Rows from block 3 of the image encoder of a small contrastive image-text model, named by matrix and row number. Rows with one number within an expert belong to one neuron, the router's apart. Each number is 128 + 24 x the weight over its row's rms, rounded and kept within 0 to 255. All counts start at 0.
Before each expert's rows are labels from the 100 images, of 14848, where the router gives the expert most weight on average: "strongest on" is what is common among them. Only what is clearly more common there than usual is listed. The data: rendered rooms with furniture.
# router: router (encoder.blocks.3.mlp.router.weight, 4x192, trained with AdamW), inputs 0-95
# up: expert up (encoder.blocks.3.mlp.up, 4x96x192), inputs 0-95
# down: expert down (encoder.blocks.3.mlp.down, 4x192x96, transposed), outputs 0-95

# expert 1
strongest on: count: zero; brown walls; orange walls
router.1 [123 103  91 173 148  92 163 115 164 143 138 132 130 144 166 155 118  88 126 136 108 164 119 143 138  97 183 125  97 101 158 126 129 107 111  97 156  94  97 104  90 118 104 105 160 137  79 113 100 100 117 104 118 107 129 123 140 126 145 142 123 142 169 124 138 102 108 104 122 135 183 135 116 153 141 126 119 117 147 100 128 163 144 170 140 147 137 154 156 141 107 106 154 115 149 120]
up.20 [133 158 132 130  95 120 127 135 150 145 127 115 135  90  92 154 119 100 148 164 135 160 161 143 143 126 193 147  80  98 135 128 123  68 135 135 142 103 170 124 112 135 142 135 112 162 106 127 113 116 130  95 136 130 138  93 131 140 181 148 112  92 111 172 129 136 133 133 126  57 166  98 145 108 149 111 148  92  87 100 155 118 137 142 117 123 126 143 110 121 146 106 103 100 160 135]
down.20 [127  95 121 174 130 159  95 121  74 139 132 119 117 105 119  84 152 139 175 194 101 174 144 159 104 129 125 131 132 129 162 111 139 126 104 138  95 114 148  87 120 115 142 119 131 110 137 120 152 160 117 136 110 144 136 125  79 155  88 132 136 137 102 129 101  87 136 116 116 119 114 118 164 110 183 111 126 157  93 137 128 105 162 139 122 117 145 170 140 126 144 151 154 124 133 115]
up.21 [168 149 150 145 140 140 175 153 160 116 136 135 131 192 123 127 109  97 136 107  98 107 152 124  99 153 187  92 122 112 151 138 139 102 119 111 111  92 140 128 144 183  85  94 121 138 109 150 133 166 112  92 146 106 110 134 122  96  63 160 131 118 169 133 127 132 114 148  93 166 116 129 101 123 181 139 137 141 105 105 127  83 123 140 172 139 131 134 148  81 101  97 140 120 135 159]
down.21 [ 90 149 146 133 104 154 156 126 124 167 126 140 138 107 143 131 119 154 143 142 152  86 121  67 138 129 134 127 150 109 110 113 144 107  97  72 142 113 130 117 107 135 150 137 103 156  99 148 135 106 142 154 142 156 107 154  74 159 114 153 156 134 130 148  88 127 123 118  51 135 145 112  87 122 151 109 128  77 125 135 109 101 101  74  98 116 110 104 148 104 128 126 154 193 127 142]
up.22 [116 140  88 141 127 143 127 118 146  84 131 122 102 132 175 147 165  98 122 151 135  99 117 135 113 130  96 142 155 168  87 134 131 135 139 143 134 157 122  99 156 164 189 101 113 103 176 173  79  93 112 120 121 115 107 126 119 107 142 121 152 127 131 151 117 106 128 115 114 132 153 132 118 136 149 143 121 107  99 164 115 169 134 154 151 134 122 140 121 149 123 132 107 169 120 144]
down.22 [169 130 134 122 105 118 115 104 144  98 144 146 109 112 105 118 153 108 133 156 158 129 102  87 118 138 138  76 128 125 125  97 115 140 161 150 117 167 149 142 117 169 160  95 111 126 137 135 144 156 148 127 162 101  89 105 193 128 124 146 115  82 132 166 121 177 123 150 128 158 125 136 124 130 169 120  99 154 148 105 118 138 158 139 150  95 106  98 115 107 122 127 141 125 129 129]

# expert 2
strongest on: count: zero; teal walls; green walls
router.2 [175 152  92 112  98 150 158  94 119 146 119 155  90 127 125  99 118 166 131 127  97  97  68 136 124 157 146 119 115 165  88 107  73  93 135 126 136 105 156 172 125  83 101 152 147  94 155 143 152 136 146 156 160 135 141 126 130 108 126 122 132  95 133 136  97 129 104 117 134  92  79 147 127 149 108 151 140 139 125 131 146 131 153  97  91  85 132 117 104 121 149 128 146 151 127  83]
up.20 [146 153 116 154 179 135 117  98 142 155 149 122 103 123 174 119 133 129 175 167 150 169 144 136 117 109 157 102  95 123 118 133 113 139 123 136 133 127 143 106 117 121 130 102  97 122 103 127 139 133 153 115 126 106  87 116 177 109 163 124 132 173 151  98 113 100 127 116 105 148  89 140 143 140  87 129 120 104 127  92 168 101 124 160 140 123 164 102 139  92  95 109 136 114 153 149]
down.20 [123  91 120 166  97 108 163 141 121 140 123 117 125 107 125 175 123  89 120 128 132 161 203 143 114 126 125 121 166 136 159 157 162 105  97 132 147 131  81 102 105 145 150 109 149 114 123 121 121 107 116  88 158 122 138 112 124  86 156 151 150 127 143  92 111 118 122 140 112 148 125 140 121 145 108 140 123  99 139 107 151 138 104 136 121 177 124 155 102 137 125  72 118  90 139 179]
up.21 [179 158 133 141 148 133 154 115 152 143 143 142  92 121 118 105 186 155 146 148 133 136 131 149 155 149 128  77  99 171 101 147  93 135 135 136 131  99 118 103 127 124 131 141 143 110  99 111  74 161 136 137 135 130  87 103 113  99  80 116 113 138 173 125 136 142 153 172 135 104 147 124 194 142 113 166 132 100 160 147 140 100 134 120 101 116 106 126  87 114  95 138 149 126 106 126]
down.21 [ 69  80 129 132 136 104 129 144  81 125 143 114 146 128 145 137  95  92 136 128 126 166  79 150 113 117 135 191 146 120 145 127 121 114 128 133 168 132 167 106 152 122 108  96 115  92  93 179 155 157 160 109 149 108 160 122 114 110 180 131 142 156 116 117 125 156 148  83 117 118 116 148 100 125 155 126 117  94  90 106 114  90 155 121 162 162 170 134 163 122 118 131 143 139 119 107]
up.22 [152 120  89 135 143 129 120 118 143 145 120 121 164 145 135 132  89 138 123 118 148 148 144  61 134 170 144 117 149 113 136  66 116 140 103 102 122 107 133 131 105 172 113 115 100 132 141 116 125 136  85 141 139 149 123 169 124 158 117 116  83 126 115 102  98 117 172 103 138 181 126  96 134 142 105 124 102 144 159 160 115 162 114 154 144 115 143 123 151 123  99 144  93  70 209 144]
down.22 [152 133 138 102 102 168 132 114 106 130 133 129 128 110  54 152 125 153 144 138  92  95 193 150 138 187 113  96  96 111 176 144 132 161 106 150 128 151  94 135 126 128 111  78 108 140 152  86 109 108 137 137 125 106 180 118 122 116 112 157  68 169 126 112 126 106 136 122 118 128 138 131 112  98 139 169 119 125 111 117 136 135 126 109 127 150 134 158  96 135  79 137 136  96 132 120]

# expert 0
strongest on: red walls; count: four
router.0 [143 145 143 118 145 158  92 147 165 128  99 100 134 106 152 142  99 138 141  93 165 115 123 100 105 151 130  89 180 116 162 159 111 162 112 149 123 122 107 118 110 122 157 102 116 144 165 111 156  90 114 136 107 141  87 151 159 150 141  99 128 139 131 131  73 118 108 128  85 126 118 151 132 123 125 170 106 139 178 132  81 125 121 122 172 119 150 141 112 149  90  88  87 162 142 160]
up.20 [136 139 125 112 132 132 138 133 160 143 155 151 199 125  98 117 121 126  72 111 121 155 136 144 170  81 155 146 153 115 129 133 101  94 141 101 120 112 146 127 133 135 126 119 134  80 137 127 114 105 124 119 163 159 157  69 138 106 161 135  98 116 147 110 141  87 121 138 157 140  99 113 146 127 134  96 181 125  79 116 181 155 131 153 147 132 105 133 120 115 147 158  83 140 127 158]
down.20 [149 174 117 129 101 126 117 113 113 144 160 131 153  99 131 103 128 141 132  97 129 164 114 120 140 138 118 141  93 173 122 156 125 142 141 129 118 120  58 136 156 113 134 112 128 154 127 139 117 153  83 142 149 121 106 151 129  78 104 131 110 130 168 133 117 112 127  88 152 129 112 151 102 142 143  82 117 107 175 109 124 119 157 124 110 128 151 116 139 157 166 114 165 166 150  97]
up.21 [138 149 122 142 160 108 147 103 118 114 109 129 103 112 156 101  96 133 131 148 152 135 110 153 136 149  97 127 185 140 153 162 109 129 201 168 143 137 123 114 135 157 160 120 111 156 134 119 133 150  91  91 116 118  96 137 152 138  73 123 151 112  89 110 107 160 118 131 124 129 146 160 125 100 193 105 143  92 113 135 133 146 116 127 120 127 111 139 122 138 146 155 138  96 148 125]
down.21 [123 110 122 165  98 159 126 111 124 123 142 123 126 124 175 136 159 134 138 109 122 147 140 126 111 129 130 140 109 106 138  97 147 152  81 115  64 132 127 158 151 115 120 122 146 160 130 122 147 143 142 116  58 144 182 155  99 157 153 103  96 136 155 119 206  96 127 144 115 152 124  77 105 143  84 117 103 138 140 154 131 103  93 161 143 157  83 157 142 144 122 136 132 150 165 142]
up.22 [140 100 174 122 106 141 125 145  81 106 167 110  97 131 106 147 140 150 112 118 127 157 145 102 135 167 140 119 137 141 123 117 116 152 165 101 154 128 133 106  94 107 134 159 133 112  81 138 178 158 109 167 103 139 129 105 120 120  75 153 151  56 139 127 119 159 146  82 108 141 134 123 142 174  95 130 135 114 162  96 123 129 176  94  91 107 157  76 150 104 139 152  95 100 142  99]
down.22 [143  94 159 146 122 173 128 112  98  83 127 111 117  98 105 151 104 100 128 145 123 142 131 146 130 116 116 144 158 155 144 119 145 184 124 123 140 148 129 107 110 108 120 140  81 121 127 138 142 115 123 143 120 162 129 136  93 120  95 122 118 125 156 147 121 145 119 135 106 107 122 132 138 148 101  86 130 164 141  37 118 134 184 142 116 127 153 100 132 114 131 122 155 110 105 128]

# expert 3
strongest on: white walls
router.3 [109 171 149 114 146 114 114 116 120 130 106 152 163 114  87 139 131 111  96 107 144 110 159 119 147 131  98 142 108 101 123 101 174 108 136 135 125 164 158 157 156 166 135 108 108 146 141 118 119 145 121  80 125 121  99 130 106 125  90 117  89 114 113 118 186 106 154 151 176 156 121 104 152  85 115 114 140 120  82 117 104  96 133 139 132  92 127 132 124 109 136 171 109 114 131 145]
up.0 [139  81 154 114 127 137 117 139 129 151 101 105 136 114  98 129 168 125 157 174 117 169 128 108 129 145 114 118 113 152 157 162 123 158 120 129 118 102 135 143 152 167 103  94 118 128 125  90 151 164 165  97 160 166 128 121 110 112 146 107 102 107  95 137 103 153  97  91 159 146 148 112 122 144 154 114 125 121 145 146 141 144 125 131 176 134 115 142 117 141 130 131 111 147 152 157]
down.0 [123  82 158 162 133 128 129  82 129 129 135 102 136 101 147 108  98 110 116  75 119 157 139 159 186 108 131  99 107 145 142 171 112 120 158 162 113 146 113 110  92 101 123 125 146 128 136 176  56 100 124 124 113 134 129 164 110 136 152 137 108 161 170 131 146 147 159 163 149 137  89 101 119 113 138 158 125 103 104 126  88 129 139 153 116 130 139 119 144 132 179 114 116 157  70 101]
up.1 [116  91 129 128 102  98  94 148 158 118 139 110 113 143 174 154  90 145 128 123 145 119 122 125 135 120 115 104 144 142 132 115 121 102 162 102 150 159 113  93  86 151  99 129 105 107 143 143  98 126 131 126 137 160 106 119 141 104 160 164 169 120 126 144 150 131 118 149 124  93 137 119 134 158 135 145 135 127 118 151 125 145 137 175  80 129 127 132 113 121 156 120 102 113 129 113]
down.1 [120 154 102  99  99 152 187 108 137 115 119 134 114 114 119 112 149 144 151 109 155 128 113 139 149 146  75 187 116 119 126 150  97  98 135 157 143 145  95 136 130  85 142 149 119  80 139 106 113 176 124 156 145 112  90 109  79 119 123  99 115 121 106 137 148  95 112 126 139 155 133 129 125 150 149 146 132  73 119 146 108 120 122 107 123 120 148 128 132  98 136 192 126 129 130 120]
up.2 [136 138 127 134 133 154 152 129 164 137 102 146 134 126 118 126 130  89  98 107 132  85 166 146 126 134 146 169 114 112 126 162 142 106 132 111 123 131 105 157 123 108 132 134 127 157 149 164 131 155 103  91  99 127 126 158 161  95 135 108 151 135  64 146 155 120 130 108 117 141 136 122 109 109 121 191 119  99 118 123  95 161  92 118 125  74  84  89 151 164 148 156 111 143 101  89]
down.2 [108 132 131 120 131 140  70 146 134 142 165 131 163 123 155 111 112 144 135 138 124 171 142 146  93 138  83  97 149 138 143 124 118 157 170  77 128  96 159 117  84 167 123 127 123 113  90 156 149 116 127 124 127 146 155  97 100 135 151 130 156 124  92 155 116 147  97 148  98 115 168 134 125 120 111  81  94 108 114 107 142 107 180 132 103 118 156 127 138 130 106 141 168 123 147  98]